{"model": "contrastive audio-text model", "gain_aug_db": 6, "embed_dim": 128, "encoder_qk_norm": false, "encoder_shared_expert": false, "encoder_width": 128, "text_encoder_bias": "all", "residual_init": "none", "optimizer": "soap", "steps": 8100, "weight_decay": 0.4}
Rows from block 4 of the audio encoder of a small contrastive audio-text model, named by matrix and row number. Rows with one number belong to one neuron. Each number is 128 + 32 x the weight over its row's rms, rounded and kept within 0 to 255. All counts start at 0.
After each neuron's rows are labels from the 100 clips, of 14848, where the neuron reaches its highest value: "loudest" is the band of the loudest frequency at the time of the peak; "top examples" is what is common among them. Only what is clearly more common there than usual is listed. The data: simulated sounds of rotating machines with and without faults.
# fc1: MLP up (encoder.blocks.4.mlp.fc1.weight, 256x128), inputs 0-127
# fc2: MLP down (encoder.blocks.4.mlp.fc2.weight, 128x256, transposed), outputs 0-127

fc1.59 [110  94  53 100  62 128  55 117 132 102 119 172 123 143 142 117 167  68  91 213  93 135 160  84 153  67  62 101 114 165 165 107 155  83 148 163 154 134 115 111 181 137 151  87  62 139 160 138 155 123 151 138 120  82  52 111 112 140  93 120 160 107 144 156 117 164  86  95 118 122 145  70 156 129 159 158 140  97 163 142 112 104 146 103 129 111 167 131 121 176 136 148 101  72 148 108 132 186 159 114 144  97 118 128 130 100 113 149 146 173  90 144  88 134 164 148 105 141 157 114 146 118 113 104 135 194 149  81]
fc2.59 [153 166 182 151 199 133 187 126 120 179 105 126 145 145 103 138  43 180 133  28 128 104  97 167 126 182 176 127 160 118  76 156 124 147 122  75  82 123 139 143 116 125 118 155 192 100  83 121 120 144 105 113 133 143 181 146 185 108 160 164 100 157 127 121  78  95 162 148 111 122 107 181 130 116 123 117 103 149 109 126 144 159 116 129  87 151  98 139 128 113 151  62 144 189  79 141 151  72  84 127 118 149 153 135 115 174 123 105 127 100 164  68 172 106 107 173 174 103  88 144 102 134 149 124 124 103 114 145]
loudest: 1000 to 2000 Hz
top examples: turbine

fc1.3 [ 80 120 101 143 111  82 118 162 166 118 221 148 171 167 109 126 144  67 127 128 149 170 129 157 151 156 109 111  94 152 111  93  42  93 135 166 166 164 138 141 138 145 181 155 148  73 107 111 176 166 152  96 147 109 138 110  64 109 111 164 154  96 125 136 139 163 176 138 121  93 109  82  96 152 171 119 107 133 140 124 122 144  86 127  51  91 111 102 118 149 122  94 102 158  99 185  70 129 143 116 139  92 126  57 132 106  98 116 143 178 150 122 170 169 175  92 130 157 116 187 114 164 165 131 149  89  96 113]
fc2.3 [186 138 117 132 168 158 103  94  77 149  68 133 109  89 154 120  56 186 143 136 140  91 112 121  83 128 168 155 160 132 178 142 196 174 111 107 107  99 146 114 126 116  89 118 112 166 137 149 111 122 111 181 128 125 116 158 193 165 115 119 121 160 152 148  92 105  95 108 118 184 124 174 195 114  88 142 153  73 145 147 149 106 179 135 208 157 139 151 122 110 188 142 136  98 182  65 149 126 119 120 121 124 144 176  98 124 144 133  74  86 106 148  82  76 117 180 136  70 130  93 130  92  90 139 100 157 130 125]
loudest: 1000 to 2000 Hz
top examples: gearbox

fc1.177 [ 83  97 118  80 126 120 122 210 179 149 132 129 122 156 128 136 182  91 201 143 165 134 141 145 115 109 111 144  60 163 150  95 113  91 124 148 127  86  95 106  98 149 138 168 136 158 137 117 150 123  97  80 139 145 118  92 137 173 158 154 136 142 155  85 131 173 117 126 126 126 135 110  80 127 163 161  93 123 197  99  70 149 114 121 127 136 171 169 130 130 120 162 143 131 203 200  86 154 175  81 123 144 122 197 229 118 144 107  86 177 147 158 107 121 100 141 161 172 121 122 161  95 105 129 103 182 120 114]
fc2.177 [126 231 110 145 136 151 146  41  73 133 122 120 130 108 131  92  75 155  80 113 114 113 125 114 143 169 167 120 189 103 131 153 172 172 148  71 109 160 158 170 136 104  90 110  93 117 135 164  97 153 147 171 139 101 126 144 127 103  81 146 113 140 129 180 140 125 148 109 126 124 147 129 147 112  69 103 153 108 103 143 191 118 156 148 141 112  85 116 104 142 159  78 149 104  67  81 182 125  88 154 158 105 159  68  32 136 113 148 139  71 103 104 133 148 145 108 109  65 131 134 113 162 166 104 155  88 131 115]
loudest: 2000 to 4000 Hz
top examples: turbine

fc1.83 [134 220 162 152  92 116 165 143  79 135  81 114 138 104  84 128 100 111 200 106 136 134 157 152 148 138 144 131 143  96 103 197 126 154 210 125  83 148 132 141 153 132 139 149 199 102 122 103 202 170 127 128 157 124 178 164 101 125 179 162 131 120 145  99 120 159 120 183 130  63 151 167 146 116 125 137 172 107 162 136 123 156 110 206 134 102 135  37 164  93 140 102 108 132 130 128 144 128 106 154 126 115 224 101 113 159 154 188 106 105 136 124 148 155 123 145 165 136 124 127 137 139 157 101 169 110 122 134]
fc2.83 [161  29 110 124 150 156 110 140 169 121 203 144 104 153 187 109 158 141  92 136 110 114 140 109 135 111 118 141  87 173 165  53 145 121  59 160 177 116 129 155  82 146 106 162  86 140 143 150  61 103 143 135 158 142 104 117 142 163  67  86 130 105 128 161 139  88 147 104 144 173 101 132 159 183 141 128  92 176 116 114 140  96 172  65 161 156 114 220 139 149  74 141 146 134 143 162 112 126 136 112 150 131  54 167 148  94 113  93 131 136 118 134 151 116 111 122  81 120 113 150 131 149  72 146  86 152 125 106]
loudest: 500 to 1000 Hz
top examples: gearbox

fc1.2 [124 102  92 123  91 145 151 152 130  83 134  99 177 126 146 215 199  72 200 131 148 129 135 125 162 110 140 114 150 118 140 109  84  93 111  80 161  97 107 131 127 174 164 193 131 138  77 186  83 142  37 155 106 192 137 135 141 125 115 129 145  80 143 120 156 130 118  98 146 163 153  84  99 145 208 160 114 143 148 105 139 115 168 125  78 137 153 136 106  93 145 163  97 144 144 115 151 130 151  71 133 129  66 122 165 131  71  90 159 110 152 150 127 145 135  91 125 140  62  92 134  79 146 130 138 111  83 134]
fc2.2 [117 170 136 146 149  95  94 125 111 161 134 143 100 138  94  27  40 159  66 144 123 119 130 135  87 179  94 160  86 147 117 176 138 128 152 148  99 159 181 138 130  83  89  73 111 133 154  86 167 137 192  97 139  49 111 157  99 102 113 143 121 177 125 129  99 151 129 145 116  89  90 157 136 100  66 108 131 121 109 155  89 149  85 148 186  98 111 141 161 149 157  71 150 117 100 130  91 124  93 185  98 126 198 123  84 118 150 133  83 166 128 103 126 118 106 142 127 119 169 151 127 189 126 131 107 144 151 142]
loudest: 1000 to 2000 Hz
top examples: gearbox

fc1.207 [145 125 140 132 186 107 117 152 100 167  52 117 195 107 107 158 155 169 132  99 142 142 189  77 137 157 139  83 147 138 119 121  91  54 145 161 130 143 155 148 111 126 120 142 152  38 133  88 141 110 144 145  86 118 140 153 105 123 120 142  95 163 147 160 144  61 104 176 132 102 173 137 134 167 137 173 181 169 111  87 132 156 115 176  50  76 173 142 150 123 123 114 176 162 164 135 138 121 143  92 177 133 167 109 103 108 155 116  46 120 175 104 175 156  99 123 153 157 110 135 121 126 105 119 178 144 174 131]
fc2.207 [107 149  84 127  72 145 130 129 123 102 202 149 102  93 143  96  89  91 157 171 132 163  54 193 135 101 119 201  65 101 164 122 171 191 139 109 118 106 131 108 144 149 116 168  99 191 174 173 157 158 101 116 191 134 108 118 145 129 156 112 179  86 142 108 137 166 138 108 110 159  72 141 160  88 102  91  72 115 164 159 140  96 137 115 203 172  97 113 112 170  98 137 106 100 115 117 118 132 120 187 102 135  90 149 148 140 114 151 183 130 102 138  82 114 152 135  95  90 148 131 142 155 145 127  71 107 120 108]
loudest: 2000 to 4000 Hz
top examples: turbine

fc1.147 [132  99  82 103 216 173 138 161 172 159  80 101 194 205 157 172 138 121  99 138 115 151 143  92 177 168 177 140 121 139 147  28  94 124  98 147 180 111 159 156  89 140 126 106  99  62 159 104 116 129 164 148 143 154 104 144 130 131 152 176 155 170 131 162 137  92 114 118 125 155 152 136  56 182 143 139 190 178 142 112 127  97  99 140 100 159 145 137 142 161  89 112 160 144 154 158 145 154 144  85 116 127 153 125 147  59 125 150 110 133 142 151 115 139 126 131  98 145  85  98 131 103 130 147 185 146 169 172]
fc2.147 [120 167 162 148  63  88 128  99  75 116 169 149 112  32 111  72 101 149 186 147 151 119 105 181 112 116  81 114 151 130 143 247 152 136 139  76 114 146 124  99 192 126 121 187 167 193 139 165 179 132 111 125 111 110 187 118 137  97 115 131 114 110 172  98 134 166 120 158 133 151 101 144 192  81 106 131  89  96 118 134 132 180 175 178 149 135 150 141 132 133 172 156 124 123 139  82 109 108 140 186 117 128 100 151 128 156 145 123 137 128 153 124 157 141 146 122 144 105 158 160 148 170 144  96  90 103 118  98]
loudest: 2000 to 4000 Hz
top examples: turbine

fc1.68 [122 124 237  99 188 155 119 203  66 115 154 193 127 136  82  99 119 135 120 118 109 141  86 161 127 119 116 119 184 118 106 144 120 113  67 104 160 133 161 126 136 173 145 109 123 183 120  70 128 138  96 127 135  91 111 128 124  85 165 106 119 123 173 126 136 194 112 131  87 145 134 131 142 112 201 154 157 147  92 106  90 136 116 104 177 121 183 142 129 128 118 164  99 151  98 127 168 115  74  74 143 124 162  92 122 105  91 117 102 113 121 145 147 155 161  54 128 154 155 200 141 146 170  90  88  84 158 141]
fc2.68 [173 182  72  90 112 106 154  57 132 198  99 118 138 190 170 155 110 126 117 115 174  96 130 129 176 135 147 216  90  97 156  68 137 153 149 176 110 126 102 132 179 123 114 133 123  90 148 188  99 148 118 150 127 127  96 152 112 171  90 160 137 139  85 126 115  69 132 127 134  86 140 124 132 102  90 131  97 127 146 157 120 116 110 122 127 157 101 114 126 133  87 137 154 129  87 147 114 149 149 187 143 120 106 166 113 175 118 136 164 139 218 119 138  15 138 171 107 108  97  94 170  92 110 172 119 127 135 113]
loudest: 1000 to 2000 Hz
top examples: rattle

fc1.122 [194 165 126 120 155 132 123 148 121 158 106 200 138 119 127 132 129 114 165  98 123  85  87 153 124 132 100 133 145 118 192 162 151 142 105 121 133 149 141 105 120 135 167 125 103  86 120  96 150 148 110 141  80 167 125 190 142 151 146 100 160 133 173 183  72 181 107  98 124 163 201 170 113 134 136 184 110  87 156  80  91 171 139 141 158  86 197 129 100 117 148 128  98 117 109 172 189 114 149 125 133 143 146 173 163 150 144 124 101  98 129 166 123 159 124  89 167 159 144 200 113 150 132 151 109  50  51 190]
fc2.122 [131 152 132  59  99 132 139 115 111 159 156 109 157 190 180  95 158 167 165 120  72 108 128 149 167 153 159 143 142 182 121  77 127 153 172 158 158 139 118 168 160 144 155 102 130 139 148 187  86 140 165 129 143 157 106 118  84  93 134 107 114 159 110 141 123 117 133 171 160 117  55  82 158 106  90 108 105 109 130 186 161 142  98 166 110 187 104 133 161 131  58  87 229 164 166 184  96 124 122 133 164 155 155 152 130  84 133 127 156 134 180 128 140  91 149 198 143  92 150  96 117 138 129 153 180 152 123 115]
loudest: 1000 to 2000 Hz
top examples: muffled (low-pass)

fc1.173 [117 190 110 130 108 168 122 181 130 174 163 114 195 105 146 114 147  91 177 158 164 159 121 103  85 138 156 106 135 154  92 171 105 100 125 118 102 132 117 156 145  79 147 153 133  44 107 141 127 118 152 208 149 149 133 127 118 150 158  91 163 137 151 128 106 148 110  99 106 150 153 129 133  86 157 132 152 120 176 160  99 160 155 134 144  50 110 146 137 164 101 115  42 105 103 148 111 129 121 117 192 110 206 180  75 155 111  92  80 123 182 147 183 120 118  88 124 125 152 142 122 110 163 151 124 171 178  73]
fc2.173 [165  94 163 135 154 126 139  80 154 125 111 171  41 134 173 183 117 154 139  93  75  99 137 148 163 116 147 142 121 108 147  48 180 178 139 138 169 153 167 132 121 165 142 135 126 173 180 129 139 111 114  55 153 106 104 156 136 113  94 167 126 141 140 165 135  99 138 176 146 132  85 125 161 184 132 117 109 116 105 139 188 103 129  85 153 211 153 153 139  86 167 136 177 158 137 151 140 136 124 130  98 146  60 104 197 106 160 155 190 137 104 141  75 161 144 168 132 121  96 139 139 152 107 108 112 104 112 189]
loudest: 2000 to 4000 Hz
top examples: turbine

fc1.21 [131 120 105 133 148 142  96 162 146  81 148  91  81 106 136  92 159 114 127 109 106 151 138  83 183 151 163 113 101 128 153  29  98 111  65 139 131 138  96 138 147 217 102 165  86 131 144 203 119 134 101 108 129 165  96 136 147  83  91 157 167  95 123 162  97 140  94 147 157  96 115  95 154 133 166 132 141 143 133  55 122 104 116 144  59 135 121 176  91 130 109 148 143 132 132 113 144 153 103 127 148 114  99  82 126  45  93 119  41 129  87 177 153 152 151  83 155 150 103 140 152 154 174  82 141  98 106 137]
fc2.21 [108 123 140 122 145  90 150  88  68 158  92 163 195 143 108 154  87 147 129 130 162  81 125 196  78 106  74 148 144 123 113 254 121 149 200 121 105 121 157 133 135  38 148 115 153 122 131  64 165 126 167 143 121  80 145 156 105 151 149 124  87 159 160 132 149 120 147 130  71 129 142 140 121 110  81 126 129 114 124 200  97 174 168 114 173 113 138 102 161 147 144 107 139 116 121 141 115 103 170 112 103 142 154 165 129 182 169 128 189 165 161  76 116 112  80 144 109 108 121 125 107 112 113 160 105 147 124 124]
loudest: 1000 to 2000 Hz
top examples: turbine

fc1.196 [117  81 128 164 116 158 108 104 157 132 180 161 122 137 139 125 142  98  96 166 159 154 118  78 140 186 152 140 128 130 134  89 151 112 108 120 121 195 102 144 139 163 196 119 114 100 182 183 186  99 159  45  92  89 136 129  84 132 125 108 127  97 118 202  91  94  92 155 130  84 135  90  71 147 148  94 144 131 108 106 139  88 128 143 125 101 109 134  86 169 137 112 180 149 121 195 126 126 106 137 146 100  92  86 146  82 103  36  93 151 116 154 137 142 124 125 108 159 127 199 171 109 119 168 123  59 127 126]
fc2.196 [157 183 107  88 176  96 140 145  82 102  64  97 142 140 125 126  86 151 188 124 114  99 125 184 115 100 112 140 128 123 104 167 118 158 135 119 150  53 161 111 125  93 107 146 107 144  74  92 122 159  86 240 158 163 125 149 160 114 133 160 146 137 150  96 155 135 114 102 101 157  83 150 187 148  91 161 140 129 151 160 108 172 150 139 131 140 173 149 190  92 144 150 106  92 147  64 124 137 172 100 126 154 159 139  96 143 180 205 126 112 153 120 152  93 156 132 180  66 117  72 123 128 143 112 111 173 124 123]
loudest: 1000 to 2000 Hz
top examples: gearbox

fc1.239 [120 147 134 125  95  75 131 151  56 150 198 119 143 113 173  66 139 138 105 103 194  99 132 135  47 101 134  67  88 111 103 150 128  92 152 132 100 162 107 110 128  74 109 115 170 173 128  88 130  98 116 157  97  88 126 147 124 169 141 112  89 113 133 169 102 110 135 104 105 211 126 102 116  63 146 168 129  86 122 179 128 128 121  62 171  74 111 133 109 156 123 105 101 119 146 125 130 150  86 102 162  96 193 175 118 108 147 103  90 140 112 188 154 141 160 139 106 103 152 105 109 161 183 122 142 170 156  81]
fc2.239 [159 117 125 143 136 154 111  86 214 132  41 155 101 134 104 199 126  96 144 140  58 175 126 111 177 108 124 162 142 121 144  57 132 181  65 104 154 115 116 142 109 181 166 157 101  86 111 169 132 145 124  81 191 136 116 105 129  99 125 122 156 161 134  82 151 118 106 152 112  61 136 119 135 192  92 101 109 150 143  71 159  91 132 130  68 171 118 125 157  95 122 128 165 128 128 157 110 111 160 125 126 148  56  92 153 142  89 127 151 114 126 104 105  99 109 140 148 156  90 151 110 109  74 109 101  86  80 157]
loudest: 2000 to 4000 Hz
top examples: turbine

fc1.130 [ 76 169 108 118 145 186 181 169  52  86 115  83 158 123 120  95 137 121 123 146 157 101 164 130 127 199 182 119 118 133 149  78  81 130 118 165 115 155 131 144 109 152 116 136 140  44 122 191  69 114 121 179 139 179 164 134 168 147 110 129 127 106 138 108 120 169  90 103 130  87 113 110  88 108 180  93 203 137 132 124  84 171 109 119 119 135 141 161 144 138 103 127  90 153  61 114 129 109 120  94 168 110 180 169  89  64 118 153 100  84 107 101 157 108 104 117 139 151 171 119 148 170 159 135 152 156 142  78]
fc2.130 [190 112 158 157 142  74 101  96 176 200 146 188 106 124 153 141 127 124 128 102  75 141 103 130 132  68  64 138 119 101 100 161 208 130 167 121 135 124 122 118 145  73 137 114  95 179 141  95 168 136 137  69 136  71 114 154 107  73 139 144 144 149 153 139  99  84 138 188 142 161 143 127 200 131  78 144  71 119 117 153 171 114 136 104 160 135 140 108 131 127 149 128 142 121 165 174 101 143 138 151  93 153  81 119 156 166 143  97 181 171 121 150  83 165  91 107  90  98  78 122  82  93  85 126  92 106 131 168]
loudest: 2000 to 4000 Hz
top examples: speed: fast; turbine

fc1.210 [158 159 136 140 107 101 142  84 125 169 126 130  50 114  99 135 141 159 103 107 137  88 118 112  64 174 107 131 154 148 131 188 121 196 154 150 122 206  98 103 128  49  98  78 145 107 101  72 153 121 147 130 158 112 140 109  99 170 137 135 150 144 125 125  94 121 129 157 127 164 118 178  72  91 188 142 150 140  94 184  86 112 101  63 170  93 112 118 110 136 148 130 169 159 118  87  70  86 163  69 162 108  84 121 109 183 104 193 137 150 127 110 173 127 132 117 155 111 163  91 135 129 161 108 131 156 160  90]
fc2.210 [ 94  96 135 119 140 156  75 157 139  93 131 123 191 158 148 132 115  95  96 156 126 193 121 112 167  99 186 121 123  74  92  34 150  93  91 103 132  65 151 125 105 196 176 160  99 175 119 186 109 130 128 146 140 138 187 102 177 107 114 133 126 138  85  97 177 149 130 110 195 134 135  75 189 137  71 143  88 125 142  78 162 100 112 149  88 163 141 147 165 170 141 143  79  85 134 147 147 148  98 155 122 108 162 157 107  75 141 112 122 107 124 172  91  94 135 117 111 162 107 159 143 136 104 178 139 102 120 136]
loudest: 2000 to 4000 Hz
top examples: electric motor

fc1.128 [181 112 110 196  99 151  85 120 122 113  64 134 114 137 160 134 106 193  92  98 153 136 147 117  63  92 130 119 118 128 104  73 175 137 112  86 120 152 196 168 148 176 150 124 146 108  79 129 132 168 117 157 133  85 149 131 172 148 168  99 172 187 127 149 111 123 181 188 167 105 174  91 149 195 127 130 144  81 120 163  71 131 136 149 155 148 118 128  77 152 117 129 166  97 132 147 130 169 156 125 120 150 160 130 103 134  92  51  73 158  99 180 109 169 123 118 106 182 169 102 110 156 129 139 114 152 168 151]
fc2.128 [110 133 142 110 126 121 125 143 113 107 146  70 146  75 126 138 175 109 204 190  66 143 142 174 179 101 148 148 167 152 132 181 131 122 106 132 152 144 102  66 140  70 132 149 126 201 183 169 153 160 159 128 131 124  85 104 146 127 149 171  62 101 110 118 124 132 111 110 136 130  83 138 125 112 147 152 104 151  91 142 102 174 169 134 124  81  78 109 164  92 118  85 120 140 163 119 109 122  84  96 126 111 132 116 102 104 177 198 204 126 137 124 169 102 231 143 175 133 124  93 140  98 135  87 160 119 112 122]
loudest: 1000 to 2000 Hz
top examples: conveyor; bearing knock

fc1.127 [112 127 100 132 156 123 112 122  69  96 131  92 117 105 133 115 121 106 235 128 121  80 157 123 123 146 181 104 138 144 122  93 105  78 107 163 146 102 146 177 141 190 163 106 125 107 165 171  97 175 113 195 147 179 169 124 156 106 110 150 129 104 127 115 105 160  87 101 132 116 136 107 183 152 147 130 201 126 194 100 129 108 126 169  42 108 150 146 158 114 122 181 163  97  81 159 170 186 170 159 138 154 175 165  92 101 141 112 105 108 129 102 137 124 109 161 136 160 161  82 145 145 117  81 157 138 141  70]
fc2.127 [160 146 143 123 137 132 143 132 173 179 130 180 155 125 128 120 130 129  54 130 105 152 101 164 152 111  42 180  88  96 110 171 164 162 142 107 127 169 108  86 121  69 114 130 133 106 142  78 135  99 161  63 141  86  70 143 111 107 129 129 118 127 168 150 149  87 137 185 136 110 103 130 124 115  88 120  62 145  79 174 122 152 146  88 191 119  91 116 114 129 108  69 102 153 150 145 109  56  95  71 129 118  89 104 190 157 111 122 165 154 124 121 138 160 105  84 113  92  75 161 107 104 124 167  72 131 137 180]
loudest: 1000 to 2000 Hz
top examples: gearbox

fc1.240 [133 120 128 119 139 142  81 148 105 123 142 192 137 154  96 109 117 113 119 124 157  57  44 118 125 135  69 111 121 156 100 170 107 100  65 110 135 140 160 137 131 166 168 103 112 156 117  94 129 128  65 138 154 133 115 181 106 113 148 106 111 121 227 115 104 214 138 141  70 144 136 118 181  97 152 178 131 144  90 112 101 137 128  98 135 125 199 149 136 153 105 148 135 143 137 179 166 148 112 147 161 131 156 151 128 180 135 122 159 140 115 147 127 149 140  48 111 186 146 218 135 115 103 119 106  56 122 137]
fc2.240 [141 182 122 101 153 121 182 142 106 149 103 143 156 173 161 120 164 121 138 134 122 116 177 141 189 163 157 130 126 152 162  82 140 164 144 179 145 117  71 108 174 144 150 117 103  76 155 170 127  95 154 206  93 147 121  98  99 166 133 128 114 121  47 108 110  65 118 138 199 140 106 102 100 133 121  86  93  95 166 141 125  76 132 112 126 151 142 145 134 114  90  91 156 107 123 183 129 113 119 138 151 120 155 108 108  91 129 142 133 149 223 112 133  75 153 185 135  64 120  60 114 106 183 180 170 126 103 142]
loudest: 1000 to 2000 Hz
top examples: gearbox; muffled (low-pass)

fc1.16 [171 138 119 172 162  72 136  59 175 143  91 149  91 105 137 122 112 137 123  78 123 155 111 136  89 205  62 107 102 108 119 105  85  61 180 192 111  95 159 135 100  80 124  71 145 139 120  85 182 140 141 146 206  67 150 126  82 103 153 181 151 164  90  97  97 140 129 129 113 125 157 147 119 156  66 147 119 191 116 102 179 164  90 142  98 149 135 115 122 116 119  82 158 165 111 114  71 128 147 158 120 127 157 162  73 177 136 146 126 158 155 131 144 164 139 148 120 151 114 149 106 137  85 136 158 120 136 139]
fc2.16 [ 80  99 136 102  75 182  96 165  92 121 158 129 155 104 101 158 151 103 156 186 151 142 153 130 169 110 212 139 158 166 145 145 141 176  73 109 143 162 104 129 166 181 132 180 123 124 161 169 106 117 158 153  51 195 165 132 183 152 108  77 101 142 138 173 163 100 115 113 162 133 102 124 149  99 211 103 134  67 126 150 109  83 166 116 162 118 115 105 127 151 144 173  89 100 163 135 205  84  92 121 140 125 112 122 188  82 110 135 129  91  94 129 133  90 133 109 118 106 141 122 171 117 153 132 137 136 153 130]
loudest: 500 to 1000 Hz
top examples: gearbox

fc1.99 [143  92 135 140 159 100 141  82  95  99 120 149  84 149 140 160  96 117 141  98 118 113 130 136  83 151 153 121 122 114  82  93 116 143 188 107 163 133 103 139 137 133 122 128 166 123 112  92 129 153  89 100  85 111 111 236 116 151 133 121 115 107  68 120 187 111 126 142 131 186 144 146  62 117 219 129 149 112 120 114  62 141 200  60 158 149 150 124 107 129 162 105 173 107 112 159  88 152 171 123 137 180  85  56 159  84 100 130 183 129 151  98  76 145 135 108  67 132 119 102 141 168  83 119 109 120 122 115]
fc2.99 [124 164  90 133  75 127 104 176 111 141 145  89 199 103 112 115 131 111 130 176 155 170 103 102 138 123 108 174 146 127 157 157 148  88 103 118 127 135 145 133 143 137 114 121  79 146 140 161 130 127 151 142 156 153 154  43 132 100 102 134 160 133 187 140 112 129 151 124 136 107 115 132 178 113   0 141 117 153 112 149 173  86  84 173 109  98 124 148 153 153 104 167  79 141 131  78 124 114  82 123 120  65 173 197  72 173 139 139  60 128 119 159 185  78 124 140 171 129 108 137 115  88 176 162 140 109 149 111]
loudest: 500 to 1000 Hz
top examples: gearbox; electric motor

fc1.113 [127 156 112 153 118 192 189  81 150 131  88  98 109 139 129 148 195 131 129 138 149 105 178 131 197 165  96  95 140 151  68  86 112 143 128 119 140 126 149 179 147 137 163 149 123 166 121 124 136  74  74 132  80  94 180 106 123 139 153  80 139 160 176 112 120 125 146 167 125 202 153  92 150 129 156 124 152  87 149 149  97 122  67 121 164 125 142 147 173  59 151 182 162 125 198  97 137 164  93 132 133 200 139 159  93  97 102 161 152 161 129  87 131 152 106 106  90  64 148 180 138 146 153 103 158 128 132 118]
fc2.113 [141 121 129 116 176 122 134 161 184 119 114 159 171 141 122 120  89  93 145 114 103 120 107 100  77  86 153 160 156  89 185 159 116 114 126 147 116 164 151 112 135 120 105 119 109 100 134 148 171 118 167 110 191 116 152 129 127 157 121 147 100 132 105 127 103 149 107 138 134 106  81 105 170  51 127 154 151 110  91 123 218 122 165 173  71 137 129 165  81 220 110  75 138 148 178 180 111 142 139 134 124  78 137 125 159 202 135 101 172  70 156 163  97 147 177 145 143  65 126  61 103 167 150 153 139 140 156 101]
loudest: 1000 to 2000 Hz
top examples: speed: slow; turbine; gearbox

fc1.62 [134 136 120 125  91  99 151  64  72  57  90 139 100  87 169 115 160 121  99  88 155 116 131 135  86  85 128 110 130 126 154  96  93 144 198 134 145 114  71 118 136 128 134 134 132 144  84 169 108 146  15 116 112 146 139 137 157 214 160 111 175  95  78 144 170 172 106 109 138  83 135  74 147 190 118 142 160  87 106 110  85 150 112 104 117  90 136 130 106 180 155  73  94  88 104 130 179 138 169 176 144  89 105 114 130 110 128 160 143 105 122 100 167 111 112  78 123 126 121 147 126 128 103 101 165 119 133  77]
fc2.62 [121 129  96 142 155 165  88 191 155 193 173 119 204 162  86 141  82 109 116 149  84 124 139 104 154 147 115 147 131 135  87 168 161  81  78 111  83 161 167 130 113 112 131 142 136  96 136  76 123  85 172 130 130  99 132 158 100  56 104 127  62 145 195 120  64  68 143 103  92 159 130 159  94  87 112 110 122 159 137 126 139  93 118 139 141 160 110 132 133  88  92 178 128 191 132 133  72 104  70  87 112 181 161 127 111 101 137 118  91 166 122 134 102 144 123 177 125 137 109  94 125  91  89 173 101 114  93 160]
loudest: 500 to 1000 Hz
top examples: gearbox